config = dict(
    arch='wide_resnet',
    model='masked spectrogram model',
    dataset='melodies that start on their tonic, played by one synthesised instrument',
    train_examples=26041,
    n_mels=64,
    hop_length=160,
    input='log_mel',
    win_length=400,
    method='simmim',
    mask_ratio=0.75,
    loss='l1',
    norm='batchnorm',
    activation='relu',
    channel_attention='eca',
    depths=[3, 3, 3],
    kernel_size=3,
    stem='single',
    avg_pool_shortcut=True,
    widths=[128, 192, 288],
    init='torch_default',
    residual_init='none',
    optimizer='muon',
    muon_scale='spectral',
    lr=0.013,
    momentum=0.9,
    nesterov=True,
    orthogonalizer='newton_schulz_5',
    adamw_lr_other_params=0.0024,
    grad_clip=1.0,
    steps=11900,
    batch_size=256,
    epochs=117.0,
    lr_schedule='wsd',
    decay_fraction=0.2,
    final_lr_fraction=0.01,
    warmup_steps=1190,
    weight_decay=0.03,
    adamw_weight_decay_other_params=0.05,
)
Rows from block 4, named by matrix and row number. Rows with one number belong to one channel. Each number is 500 + 50 x the weight over the matrix's rms, rounded and kept within 0 to 999. All counts start at 0. Numbers have three digits each.
# convs0: first 3x3 conv (model.blocks.4.convs.0.weight, 192x192x3x3), inputs 16-23, a 3x3 kernel for each
# convs1: second 3x3 conv (model.blocks.4.convs.1.weight, 192x192x3x3, transposed), outputs 16-23, a 3x3 kernel for each
convs0.52:492498547443462461491429463544521480534468415469403375454452429466443437467474478572547533512500452542456444517473441529510514466497485565511473499480456563502529531489496480450482498480518525569514542496501481439449
convs0.53:526532569453509512476403428540532533527568541535530468460456496473528464457509462491442429435499520441416528481436459557579504477454573560500509512478446524517478512479495479505500513532556561559556508566546471500493
convs0.54:462419427567464439576494426479594537460517446519487433468497506442499549514471499469475455438523600443529578440494448521497509523536515523468508513519579520600592499551538523532527515465437470511473532511452540504416
convs0.55:477501476465508468518492497483474536487454487507495505551440527515476504463519454473482399546468445533415529501545490482492500458536507468584482481512506514428513521567517503520505501505501476558530494526462521509470
convs0.56:536599545508474469441420390604670561470610511448499341487428478512494514562601539570577477545466453477459443472499392479465404442454381574486512521479495485494475485409483489438478495471470456488455483400473489510480
convs0.57:440467475451533541603634506489510550538494491598531572455532475501521505459453444555641551568513480503453493456524621477502551560496483498482513487483544522511557486492518456494461503545497504480551473561571513560483
convs0.58:517233490429437438438560521531533642531498474520408409474465531518462480548445526527520501445554518446448559598312532524501511498649510545612490549465461547419463500439499533497490524522548592354455469478484470579487
convs0.59:544493489474428508479446512625573552599568562539583579518526577479471437439427399417489500412475472460437427505457512510467510509468522520487535473509535467514530472499499507517521455515547481458483461419440528443463
convs0.60:516515498514522545613605661559519477596546476609645648503428492474475462464482464562479411489489455428427469569669541496467487477553563426384442482430441539467501554491536500489517478506526590570536442407457448498530
convs0.61:459390417397488553512546555485454453544461418537497468525484453485494472550529456533458432579686592391611532515540612492497590550494435474458448500448431479498455544577538461470474442464494458545553458484479474461425
convs0.62:466507467503483523496532535417462461473492496553509505464509444457503467501566497538513578503459511579413404527504503486484504495469453506481451506535466485562503479519474508541472494583503475496483459448482529542481
convs0.63:491519391469525532517515514498486539553528494468456485485497490530513501461563573491483447552537503527518522400525561481510530565487485516433493507483511484514485541454473476470532430468486509445596621555365499463483
convs0.64:478433484516498521500464449541534519567523510502504503455479448416482459451456474495539600470417443488429488463403479447528518532478596486471451556570508543527485480466445494501518499517517484458468478554516471463490
convs0.65:508433462451519459548487518486540575518559525437519487533477509486492444470478493511448504474461439524489516550517469523465518567502534452531550494511514513555555482529495497508544516495499541614590505378412536447454
convs0.66:471466451432491426402519499616573547509585630440546673538552506451546563432521554544502520540486418397530459513490410490461456440442487490501534555500570518471567522477531520507514437507496523520508485501567421481585
convs0.67:510530552462517519456454444535463572493460546545552574502472546490516541495421489484380465437427466543442488494461477465456466544547509515549523481528519474517458551485515545548515463439507531505524560550533443502516
convs0.68:517495384458563549427462409425545456427545414473567521446528492447502489494562528467446458476438513546497575493526543463523416414545464526545502523517443517506478490474513510468433508487518515532492559535513489481524
convs0.69:574506495477550597612517516511456437567515412538492480584506488644512422592459420527457556502556577492550605523492491401487602449508554517494455465467504491480519509453474525493466504513518470463487559495492488525497
convs0.70:551450538535436549522520454513572471464518517539480531552523502502486535515456533540411475481495542450514531509435450437535467468583504515474475466481494449465489453500470491524508531510504512462512485519488517657456
convs0.71:517519559547513426570530350478448410505425462574401479461468515468478490442525527484508474555488476539460457403500649545544552649510302440520438419512494467516513473512565561486472570503448493552530490531477484479376
convs0.72:534617522510482519446496529527574566479540569445492512495535530455472500430498498425481439440387379435462434576560539466394506521522566537452494531485500489504439466505458479435481507536453518505509555548554432513592
convs0.73:381346434566530416597513463555517519501498537481481425586525502481442483512542571359447478484455423506410491274286476540506414753596634531510507519497543446501503377445478474508561583545580462435438579570532519541523
convs0.74:403492410542503466466533479591536517471474508445495396528490456473497471467491448451476445469415465570508615586644512618619539522515544515510502519465486520487514442517513434451490484472442419455451537443446521570553
convs0.75:523566566443469506498566486508554486537484430462447478550573634533496533490457471489450524442440537483457441491561476472448514493587550484461486503545509506512489444418408543505526475451498510648542573630564569468476
convs0.76:464541572488597554432569518655634526613592422550493434497490562453503536442510558520651424472546425491508490435517531455503488426476442525533476511527455518510454517540564516538533475512467502489460485481500459444501
convs0.77:527416534453432431490416459495541613517522484497458410437551511532579496522546545579557556466479535437464431565520595476495483506510501537522480502522485456463463558536551483501454488467489455425461426470468457495459
convs0.78:468427362460475368448518447537577539532578559513585511489572515517578466462553493484519543513548521553563496498470519495466481560592493489433491492457497512566512512556498479509524490556523499469460528577568542593602
convs0.79:588503494508574495505528523436538430515529464550669574551569519468469414455462492541482527445505513507584551465498459493513514482511447430537554452465516460429524473444489543626574509505481576528495419393482500544510
convs0.80:506519415518618535519572569529564535522594572466506525450473435474511534574558563488417437491499496493508430532466494539525515586518492511542515506541557516469519526540553475482453553548533443346423459442452512457463
convs0.81:534518497512458468455511513493480514518540552468443444552520545538486512536510521516451534470402458489514479456518540488535514486552476514533488549543470475529518493429496492490488486501540508557486534449472492477541
convs0.82:470501536533504550553537534547532470525530573491511484506490464519470499554515515456443426482546471507549428514474427484553480483584541491537483452547494510530431519533543491555542462443478521514462471470462503531524
convs0.83:496472437467504491417523478463469447511477487532547525487588500477511492548479537553430495499484525508522551526511488567486430513503524496439435476455480486524495529484481498481500514468514512506487523576448488507536
convs0.84:530568464624551485455456460409471408445568562482417388498502541394415506494501519547497449490490636440454624629721508535549496468514369486459505548504463519461477394479599558476516508482470541429563464392502454494449
convs0.85:493453587697495435572475525503523506514512500646581506525560501478554555554505509556465513602464423509452481514403556520475487481469596449466520506485586533520559463527525552494497509526575484466464496438547474508553
convs0.86:525506576488466473478522525477478514520462509498515478475466476474436496515520495511434536502429529454478473469421487504478475453491442468513501523538494474443491502511460523534486497496525505499530496471485555546502
convs0.87:526560494554555558498477501407464430443506391531549444514495524478481492522506501472550466509525542546476489516654530532674658540621432500483459477465509517484478462467513513581515512500537454464511423457508422463455
convs0.88:332429449370338449432459524475552497524505464576594507456520525473477514508507529499560502459553593474489484508548509473501457455460526556506485506474460527484524497515499481508486487529545468485516510470456508445517
convs0.89:347423653350491495574512428529484604467472552487478430488491507492478455441456487348470688486483552513526489339445642493457498679568420509518521516496491505471512349449674427476479588533445417443562504469517563543524
convs0.90:567603566488464576490475601551520456457480435499471512483480487526507537453472467499542514492491558511505550491460482473464480560593550464488471497537498540504467538610550451473500490472465477453493539506522458467413
convs0.91:486571565651583536478507506517452468439461422545550496537613583503588611500483465555537572424480472482528588579528447554531534529524519514517482511501480484551547503497462500473463485494467486494519473516538494512464
convs0.92:618635544489441480515559574527499456512481451514550514412461437443497543514540479492396448452488498509484472466400395481507498501414464516572561554495504535530487476487486471507467483489462534519509548547538474446483
convs0.93:508490530510532513510530522545523536458458468540482475513384418579450508495453491473438466433458482470483492454469477514576532480461502466517497491525478446460473488413453499475483460468453592522536504489506493592501
convs0.94:434440532457479502457542554503551456482470487447404510535587406488589508455478567490501506515465494490440491523504495491460477463485496492582505484462474470329463556514460499472497513507528503484464498447495510521505
convs0.95:472511466526493559440489499491466557483529558525459578462403489471510477484482491462516454563448500514460477478517457575530507460347370464470461503598500446522458488530492486425476466513452445514496509447486549468435
convs0.96:486430426507587464479469498508682550434592524486675410490553436477603512519607482522505482413469506535547491571448530522487507552518498520542527484388557501437549502461529511515491497519539490458454536534498509490457
convs0.97:439510419663616627589527538385429445552492461545562596527544492503533536514525503510475468566491550562528506543502459505635546420451412490493474493526498507509495465496477551518501553522508445432445488504519449513504
convs0.98:544588501523517452463486503542609671558598659522593591494518584522485502523501513457503399486527470514490477480487477468528530494514498436351335427345369472370409497491478439500495414487469495486543508504535481497538
convs0.99:507502501497531515471466489520549532505511574536544551533497556525489506492440489489414482462468495492471480528554551552509538520498481522534535483504521524509488483511490494485490526530511544556522510526479520493506
convs0.100:531482447373474540549473441521407499461414520549540520552532499480558474425529507438484531456475527424462473527474518469550615563503539468533465514429459477455486496455508532508481544523480468492469481518468446501527
convs0.101:411356378595571630615594536505459400531521555536526524476465488468532519417414438474422457576603620603575555436425459544522562510407428540540549473493474496525529493541558466459450494550536481505461526557522422399434
convs0.102:508558533413450469478440490541537524551545566635627530484454488439459413497495484484508506465453526518493558473578596495600602502477487492476438478490446476474430452456444472475521527540480465494445461442458496501483
convs0.103:551532545529494527463457501486550507545561536522529502452478490492512501512511503495440465506474441504457466458460426430513491503552562517513544494528515528515504541518512496466503453469524497478472545526483530442464
convs0.104:536495523590531464358479500405462526479541525529533492511467505488498524525542485467413441618548499338452523585528474608614527374467550464527576463509541478541523550546526596570438439547485596529495528533496419365475
convs0.105:718483219396496494321504669411506566462467452539475549505499558474485552487483449633501416504442402455496556706495277422450500315493695500516559473510494526507455653471357530457473391497538618477385439457534435470555
convs0.106:405507600433530468392531541435518563481524649513560544417521555463484549458496549467456478582477478540516528439474446463430490545547573499511500455533470475501456535496492476513465473475480497449517497476539475530568
convs0.107:502457520454411458579546496398426420410459512493457484545524478494567443523517529514526609563507568619460418625540498537545452459454445463496506437491523400472502522539495564602474436501520495442522488506444448451483
convs0.108:517402511476371507466444495476505548467537562481604530515542483515526426505488414468534520482554443485522406575474448490443430449468421407422493425480492448570446493537495499569466476543431491503550443431554500492590
convs0.109:541531542516543526561395488481495435570538481578535580490496495510482472442437465525505461540596569528668500482510522469489520514469514494490461566519472538547507514519489500501501493517505458449499439452425456489418
convs0.110:469547506487463472321311400585647562382431437364388494470521501517525527506447520475409518494493567423434484495460433523510545417470513474457475441427461483481491483499501509515503478485518488465476563571550544501489
convs0.111:533475446480522485502537522491545536516469503534499526449489420489443492545486547512493527529531522510570532527566517521503487558463502500502477557538494556534522484437521488500485514540515522525488515538526509447471
convs0.112:590612497450428482489477515466463502523486528484451484582598560469435509467432496469420414443476454477459463473413467442456456496524547533535486541542555478483493455422437498521448448410450466424468516532542535495525
convs0.113:496498411290419514469415416565470469592506441522432465543492501468476536531482475570476450429449508391512613541557495316367638529439483486455471525521483503491481539518486401487521559536519508519489405397543487523531
convs0.114:448489484453489449515442525490535511493459502519540582514498472466445486509459488464526501525476486473508472506496460500419469475517493514498504505486475437473497538499484504492471499489525480557520507499493531535485
convs0.115:499438483479430385514480526598496524564536507555523502497476472489510463489503472454402488535505547385462446450375540570498537510452518474513535507505484455499520467506521577562441504471458477432513534664476445589490
convs0.116:570610574438454447390476390609639597532501473470498395542554503494538479521514485457518493470465453480495506484464515432525489454527515448452448506525438550498470494461450506521504477497452485477473537556504491521516
convs0.117:438487470342488456389445435504530589474509588493524530468439446505519515551545505536557537435469542494508499540604594435526569473565511501465501410466445351491407435506533467526531515544527497543519496478606482431500
convs0.118:452509473540472425462489526552515484470504515502455575473513423574504507493539517545487482457454498554637557558535495439434520541525474499451504492488527490507468533498511494496469523537480482559514498486490507540571
convs0.119:445409455439435469468462435524562579438543433460577478501511494456505497502514447507444391413383418446460514518473438510526517485421490496542517485570515497530481519492438500554549446507469535568526524551562542557485
convs0.120:486472465459494473511507483589636498609595544632585577474515478497506480576480463475492569471462469507410479502532546438504543575506566517520559499486519518481519408481471530570543510549546476490477433460468493577456
convs0.121:523542540420518597356421513566619611556565567483613586486473488489446505521459500429526506447551495407553509546607531501519433531524506471440475487485436471563451492519463425462488456538561499462403444505447493559558
convs0.122:476542450554452494594593538510449511511559482505544509488455440497501498448443468450463479511473518679650551448503393530554481513464459515479443499492492525580511492632553506527498566503460510503507523489438510403483
convs0.123:401431376527402298649586572453483499472514477570618605555569536510523483489517488529521508510498493519547547441447483432419468438434463499517509481531530491520526524517463490490515513484436448487454492487483559507474
convs0.124:497545549423538453455593598500464505548486519500508549506542565496415461532600586501472539492424469479494482495488449537585472486582537534521491511527510482486511490524468550527531506498500430410474446341378499630547
convs0.125:532524463525484471504491560465561427525481475448487519456542459494450451477458444574489565512489544441520490513534498495497392465491468496455427534491401539511405514480399476496517468439439562528467490594440534561462
convs0.126:495512428433548516535447499474486496557524457597597615496499487477527525517473493502499533558463480542517574494455444488495483450377369495499542505465482495513493472510511568464457436404486560527563532538533430413431
convs0.127:500608428513590478553587381470529484507456486532417427475485534516489473528431532461473512484439539524509576493520443494545521480527472527557445574530453523537575480473500482409499499399524545572495514550470503533467
convs0.128:469436531510416446461440428621607645475482535511560584414411424502544526467530544427569440429533427509531441431492504631679587496557465468549524529503571533452523510488502478513511503500472475531489486471498492515506
convs0.129:468467377452422493399388453509509485555471459503490506570496568501486523471472478489528471501418441657608593522495498440456530483453453455550519479507522504566575516523521507481485505463484494509490524465522457444472
convs0.130:419415399472415334580531583546584554460546530550569523441519508474530602498571593532517442595501489683575508558492480582494460503542616465496484489546508499505464513488492533551528456467476471601484502483464446517513
convs0.131:499425520490453438497472487541459513519472492517474478584538481541545520596539473506456492540551520554430490521530532547485477531448486453576467443549509475501470522462533477534513532465497520533390576454466448512528
convs0.132:513490533597575513477514503557511463491430527498475493548485558508477510496506496480481461490449578449467538451481536520538500523482482514543508479507499522479494469456429619578445454477524475501428495458469528456518
convs0.133:541517396332415512548465412589478365636447404482504452482457504680489456560489478406495501403493444528485491500458535230438594598449437430461469441457462425421443516494464459533533511472452465427512496583475535526478
convs0.134:558460524543578540470509520494456571522465557514464506465515525502550473521541501472459502524586477526471459457369429558502573525528536549563504504560467491518473494484458484550513469461489481463435453460465431433444
convs0.135:454539479530477482529447537552540549464509463488554508553459534460480496506568537467441466520519509490562462402551485604459552585533531594579522588571465484477478501509503439549536485511463476494515504445510521507476
convs0.136:499492565437519504573516487501504463553497497441467512557534516424409416519546509465439409554480502496525559529535509445508498509486481527541465486532462486517487438434448498482577494536545501508521380397334460466475
convs0.137:507405432491493461525651581491518555499467516501489504502475440513526522515549533573544531452525543570534585462468465422532449450580581490521504479490497467540499472456489492536520446498465505399458473458488451491469
convs1.52:526554557523518529456393467555516518503477478532516542525436463594539458439509501533527556495513515518485485521453475545534452483479496455492414494469449409454467489464440507472469575485506485398438598560595522523554
convs1.53:463420385525460485513551531477479537493501533511527454532528471511509512474517492444522556492564571507598552444495475505496453470518512517471406511501419528502444494541533489418451476499542536527535471462478406445487
convs1.54:499499423520515513550481450476452531501410448583518498530478522493509568385450517520543485482465490594503488525524522489510517476493582543511492539450517480533645570558534549486533477382440511569479462557536522543503
convs1.55:505487505473484542501493482551433502517543531514512539431330524443469545488542520567525505521516527539529486500469442489541471506477500609493434503515493432495503534488565514496506505473491485462458504498472482520474
convs1.56:496463461514513449595444530508503508555509529512551505470480456504520449420454437525446531474447445530505477508585462486482484578473535492530395498553394521536430513520513536497466513565483531533528514544544514540523
convs1.57:481494470488453445444546534510517512482491564509434479446496481462510519499497526552623485499516479504549515527465458411466469455521520378505463370499484459520540532457433518422415513409547423482588487506440502527532
convs1.58:450366499514557556498450492521432430557458461477381412442657513457611528475534515516496459491475479510489452487379592538450472544507485500560556578550537611422487425480554432509538505431575480419476489464504464442522
convs1.59:509453455432498472496516527503342485508373489572410470427328411487404407399353345522573458539569498502533538484408539561473555590529497461461667407417675442404669475487543436425548397461512505519491554555479542546453
convs1.60:438465568467471517507475496396481506502500469402423395539546498508509520443517455509629608489526533488517415479517502482578502517409385424490461480513502542526515473551516499553490452483433536496483558432445498530506
convs1.61:501477509502460507488497518487471477443420456551548531530502427529543484519544515477458484430437425488543464528506472442495517446496504638517540580460469578478513522562569437481541480421473496449497458451472498526462
convs1.62:508511540478526484400452561475415405510605487555620501490470491511577511499539418485500496473470488532515532504516508522503578565543505512555473456521448469561493487496461512506444484539467519448492549474448552513478
convs1.63:416503488492494450455481517528511442490524481575559504655492506584512550464455495566481464553464535562462495466487509542514501459513487526561451536580504457522497520522535494481476523487435474438485421599538508505532
convs1.64:502557506513506477521539496450471440514541535454496482509543528524489499531500511525500502544543564519540565446454447510530515475455476529573493507558527472477475474479432463527506461493505563559563522512542475487520
convs1.65:559485533452423450539459428501539463485509485531480505528562516495499503554517549518580503481610521540556472617573543477514535487547528540558529509529606505483487543434501500431499458430498473422499511498559469508495
convs1.66:466494530508513511545514483443481489433468531427433449444461585425462591558497480475521517475513493479476468498567561616534491672517512584550476540519553558486558457523465588512482450504515483517514576538475612550507
convs1.67:476494512475514500493481509532484444512495494481525544519432489445482460615581511489533530504613533498599545492528554556573520507505538554565514559529508508431462461443493498502473485539508471444451431471474449454493
convs1.68:475548454397575620439456442490500496450580501492443426512436537545502569623503592503477508534570523513550508549439508554416499543479506457536526468513494505533479505475423521515473528492506440465452482439524456414498
convs1.69:485481505481474421504480468442417515552464445498460532553438345581410356422355373485504495510541485506514457461448503328439523480469460479442519438475537479508535522501589547481521576509554459481502498497427522484495
convs1.70:451504424544557454510424536386491520461472562497492520443459458457488488490518451453488525503509475505543486549418560530568535479614413494391624467538627524478675510498536555527469469495483515525496531510528539468507
convs1.71:520514516550498495471480473430469504515498548538441454537418433519484489510475447580603411534583512583617490456471435380444472457553618351501494410515458466482531534475397539504342448567569462451494509597556436461464
convs1.72:497560487449496521458438463455454464398454439433432463540449567517511544480475535446484466443474470490488514490486526534482477486448414440300343465424429416432442594498599535505651518496642501490490449434474447431485
convs1.73:507492487575607557417455415410338314513482443409377406590534524644554589654570582532491459544534519495505493564434529504484449379540430481555535446498471479492412554520657302466582308482462515489485520534476533572558
convs1.74:478475488518501455525494461490401509589460523566407452463478461514616561513579546426560570469491513507553534536452558538485512475479442513517502493518509502499442586606555534584572445529492461395508497491499476516528
convs1.75:472545517493437482558512559479500553497600507436453449549484504499497489594557504522495558480581523510563517514526469512539521556604600463471460522508502497463478532468474557497489479481513490500474487457477485523496
convs1.76:514501536487513503538542513544447448534429377581439383547371363521399373414405412487571469522537485546459533519540519456523480492556535444456465509509528482558536452486578427429515403463575542481490505491512493516483
convs1.77:500471468512547490481511516515554519496526498451489459439509443470540528489555543501535490447504505482492499479448444493503479553478501550553518581616539544554525356466417470463390522574574516567504512585571541544549
convs1.78:392495491466467527490473459513426495563521536490485500472488477459491474519491534528466462548529493516543475412492505429443493551490420495436477489458474568586547440505585462509479418430441424453437479418459465399468
convs1.79:487499604561556386458518645463523515541477477405427475517605546476453479488503510485446525531552547529547540456517531525484379489448532546481493499422372476444404547543674396408380485531476499464525503494526484461529
convs1.80:541569537536504538433368483483503445553499544539530457531519549537468521505488548489563539519567491514584592541572512471519489289340377523503501496487500472419483528481524531581512479438490528537546570494506548585611
convs1.81:514445472517467494478500474456498510504452530518466453427424428566559525501559553509572501481665533456627554498520480513531456456499488515494518458453482453545516449429556516457521501471559500492492434477445454494477
convs1.82:467450514486479501513487509503512472502546563529549496492399434575548488506543498498473536504543505512581507506558533448466483445439449574546520528547509513524503519472510487475505498476538469481472509490488535548503
convs1.83:512463468548512525596463498461575454494602558413485500439497489481533522456481509492575530537496484506609461479479486556444538489479449545534511523508454594494559506583484553469512485364496503535497419501507393395528
convs1.84:475500475514406454500435546398510518422396536427397464506509516394417507540484519464537557491558512502514390508578512524532557484470455444479416343413429396447409588624410572540507328500732468413497527438534473450417
convs1.85:536522484509484440521541538510467410523475445475478510483433400496423495532489470514507464524498492479436495469502500537479330532595529488533505530520529435521478495449494466433542474461435462442526493483446449511561
convs1.86:538491516491487493538535480487488438471522500569514503509513553557477504533560528499601468517586566466656524445439462486482495571665528511451477543493429551464465509513462477460503524430454472475503551504489478469430
convs1.87:501532473483464449464431513544671567572557529590534462548500511502434473541449481482583525503524511484547464517478512563534589497461419439481481516544498490419442547527404525529501402492517468474496506486532492495464
convs1.88:493474555525531513455452445487445490465439486492471521484467457485427426514492517525523513459522506470476514526499497520488470507453486456475413437471444411439460505488461508524463536530477462441504483450541489488550
convs1.89:633485422501605554434536653625560528506525471479540437474515579584583577486490494632481497530488473503531534562399352495543513421590758473521445455512449476543587452346277386398294537486696476485455535552527509530455
convs1.90:477495469444431485554500490520568582439467483467433432496473515534489535477487518451508512541618572498556529444472527463491473461463455564523443641620543617574506502488450466533541400494478461486474407431484510506524
convs1.91:513533501498500417547532478512516480558556578535519539480471432400447482495518496461458457502475487471491472479489458584522497527529483576603645510564613460489572501486456477447443459473439471447499541526523564531499
convs1.92:466457470485489484520520505494472456490532517516509541470487462470493520433434513500512486513535505583587509479469516486503476569565543534485495489492498471445477485495488482474429522503510525507491491490512498530507
convs1.93:489536499518541495523550496517464475465521500435446521473473448551551537528449499491514474516492505456464501515420517472453455553622517424413458466538488475513494552533546431466536538515587460469450521517503511520516
convs1.94:553433517534463504530527466375766469436595481506559502345601435460490470491455520553508493489522509485498487469485530467471523448410515459678315432502397396517417476469570499478535544462455407481520480497516467535475
convs1.95:509583480457555495476533513478515533491544491492428436432465462513499499554545458498477476533430499515431487468477461476466478485487501507553423528557414536523505597508509474447483498502536513506488484494443501464507
convs1.96:526516465436675493558443456476500526509459447543545494485435461487433427506436458531488463497513487618466476520522503513515489522486478503603470580567482531566489498446573467451561498469507539484461515492452445449457
convs1.97:497565496523391473305279282421477476389417455467469475602635619480520534497488495485591559511556490545561548554530453530474498428397381473456431495518475503425412498541486516482425468495551502442439427462476530535542
convs1.98:489503476480471468511513557461471482479444458486435471513443547522489600462472527540526524514483513499511499507505538507533530540543487454489604349560618389592582511525496483495466573506465525504555500500555507524542
convs1.99:445477465491494531459398467441495549526548541563541529487511460517532535483529555446587502471540583505605475579556477532511574464450473480562509432501402503544558537502442575539532569492462496498480455488462472525497
convs1.100:486512522503519468521504507521511475581436509495421451546476540509498571506460553509562518543498518533462543503479528466490521556542506503508439496441430525515444556412547453443547506548540455448444524519511490389513
convs1.101:539489511554458598318302280526512498459489446527530515561581561565597523589619572513489506397459402525524478565528500500472454469548451496453488489530609465407496519546552393478546501481530527520559501494487461459539
convs1.102:512585535502519504469448494506478486404494515477414507537480474568542535558464498496500512519486488518492500487526464594518540488505563584578519607562525496519491514514520454383462456443539465463494493486468508473485
convs1.103:477493523528529468440446541514503500473496468495529528511460439527517514555491460492551532488492495569568484459531526412486496595594458520585604505580582558522490518507538518433491501472512486462516484440496504543519
convs1.104:489493497539521499531488510446441514493456497543514546489421478398423488530513486505523533514482476531502558390505499504450447561474493424439457414447467462503527596474362655469486455510564520523499480477443511483446
convs1.105:433502535567532546520512361399491532454496572475455531657543509511510462504588510471481506496484472532503539312613674399557530767456170518556521539543519472484452525620659786591616568562423523528520553497459526524537
convs1.106:522505498494561554505525509470489455485528437505543495453513572439491532488485505500440473518463489515488490517528572526494434582507474501569491460538505455546510546555492548494498491498473486539490507493509511478470
convs1.107:613463464445583520583461507559503524536543545518537486430546518476541564429475509525511461515461489501512541486522512502482459512439433460545500424511430448549522478516554400387365507516448520587493570561610535521528
convs1.108:541508493504526496512473553602408525513381521403372489519456511536433463461389423537541466458497520439514520427504564520489475500484432480527542460510495521507456442426439504424438511543498439538524470554547501562519
convs1.109:459468486515504522416429447491513482522488455534580521579548518560534518545534506494444476467421461575533531540490559453482458519559538461398480529525504470538545490566544505509467545543548544592529519592516566560513
convs1.110:482542536504571527547511556475520582453433495471431459508495535533526533470465529505540539501478489454475441447470488478536538448473411509523576406461467396509470556502441406462509458408454591505519460452506487518548
convs1.111:467497539484515476441510493474497434518427431573484493452546513454566582523533544512508502516470529549496583514445495538495461521568511517503566519461562428454571497494510504553504497619460504507520491513483630493489
convs1.112:529509525511452429557580586498535535453430468475504456492566579548484506491490535484622568537565575496589569496471448488472508461446451523461489498485448489471485519503477527471514558471493461543519463489455469493491
convs1.113:509497466490518489509478472538557488580604479379503493534539516587494504485457516513487493500534577502524582524543516497553494523477448469441459534546413427468343403407426541489483585536476560539511477467484498515502
convs1.114:486471458461463481452426450473448485509571527460490471473478451609529537513431502500550530534613502501596574520488518433508507451477505461563527440438546496570563591492520435474530498521501466513504505483502443494481
convs1.115:491493443529463453492496502473410461452477518470371475509468482533500506585527543514496517502479463490458461520457570572495535473622519474491476510489444420550446652457473515495511460495521445472455451485413461516472
convs1.116:497527459549543456467455492525529569493476513432411485488553529497578489489513508516492521513488487477394437502573467494503485513501532467507466581481493567474442506557572583558551527550562493491514492508529519518564
convs1.117:482502428419516572454448482514519555542559501500521514440455395498502466561553573513495551456438491426405462531518453516564495459568542460546553451494493456486491513540491447511531442432458564516559560516534522514514
convs1.118:529511527485434504457441514520520451465478502553586519500503497436476479556590494468585479470573516513577451483488455453559518499443530487421447584502491495454550499482537508498483523540463488473506482512460514498496
convs1.119:485510487458504486410426468477444468509449474412400365530470527503523534461502521470522527549538514514496533400452536474498473508446474569508562581516479589569511500535504493477463501480492497478525496436528491477512
convs1.120:464461506474462438524507525495459431464427499422340385446367369502521442463456461508594531505548512550513541485427493478481503417532425627527540559464439569556589475545477424480463466545562450460447517457485467494496
convs1.121:500546485464531638532487502549499448540513459552551529528495522523492467451428481486516562466485511505522536454493448409479482450478526428368442441413477435446462451494494554500475616530561443481491480563477514490459
convs1.122:458535498518504455544468462439375444516514475502467551526516537486501547489512572474503486452559559488526501522528517501471460537593489501396454446384486459439508513523477466459511493434468518524537497438479490490501
convs1.123:568546540503494508428451394481446490439484502462464471563542485523503480552514556436447455454435458505510544575529530505490496533512481467488398434508410417529470479551578533560533576578520481468476504522521502502511
convs1.124:481511524510467498474503524485527555465501502451496510516513493492447497518471496480596527493521525514576517441445540527523549474518500563533553601540518497506514521535495471419363571593543478458481504565502542491544
convs1.125:539580440499492498547474476569529596460541559498474556476410488473457557451433511501498542460509549497537496485421519519464478507458529502607524568628483624683550438480474460496455567483512510504468519455471541507458
convs1.126:472477517538591577445466509460520534528585468492444514520548544485505514521554531478440483527510470436468445499513434502538508455464456536480514569499597521493524473447408498458473494494493568651525448445485585581546
convs1.127:511538591550551476481548585491450538486444503528447509450574463441453464487414544481561578478550513457583484477609479431575488398579472482548494576551511662532486469736522491624542530431533483407505478467501416438509
convs1.128:489526460523561479447527518466557522502580560435391431462449471468460475528501464483443513534452496541450497494481447484506527473432487513487467521575534483472484524542446501579540449556503445452525424357462497543572
convs1.129:530562535534582476467455413478441489497461535570479531499463529552489503611643648514454468541515517555559562530483523512449562509401494512433442509499537497536490584592553564586527550575516488459515512458501480464547
convs1.130:545521542479448438474484489437423475449421550465479565483495512401483542541605567496469476482546494457563520506494558431444439454484468500460432469480523521491541505570554421473555474430461532505539447352413469479441
convs1.131:528524447449582601534538485557498464548480532534481491525528396529442476496378521529543449509485470483505474534452546457556497462497518455558492475561477463559555538467490448540470529502462524496497497568573521528549
convs1.132:495500477532544565482457543531577557547576560516479480508456476523501496531494518481568514453609564489585508433413504529570475506596477548531513512467454573534547430478474553538489507505519511512523512416558519466589
convs1.133:524505525527495484518494507493525542544500522542539499633569519705558490419476503450511544482480488500489504534534512262381452459569520434464585400544598363542614504605576566540535585441507543530516559580486513507540
convs1.134:503555542517531525486487541482537468568568517550525507486455519457400447553545519466450489526532520501459500507529554524485464516459438481439418537404351502424448450482443482505543509549552544584503575539500548540496
convs1.135:497495529470463454487529529418455461495487410477377424522440505519510538532543541508561460497509528504562527500454468487497440528472483565525508485384451497468408558554563485478528458540546487446470501426495531536559
convs1.136:514473476479449440487500522465461433551524509478485465576570555548513450502508492529556515517529563486527551523530555465524532503510554524585470475532453416497515485521488518480507455479524471521512485526600510524505
convs1.137:418545469508461514501422529519530515543561551475433448516440454459476469532558551470516482470485479492471501473423501492497554528494498494558579495489526497520509513479447542585486513422500496457489529495531463454507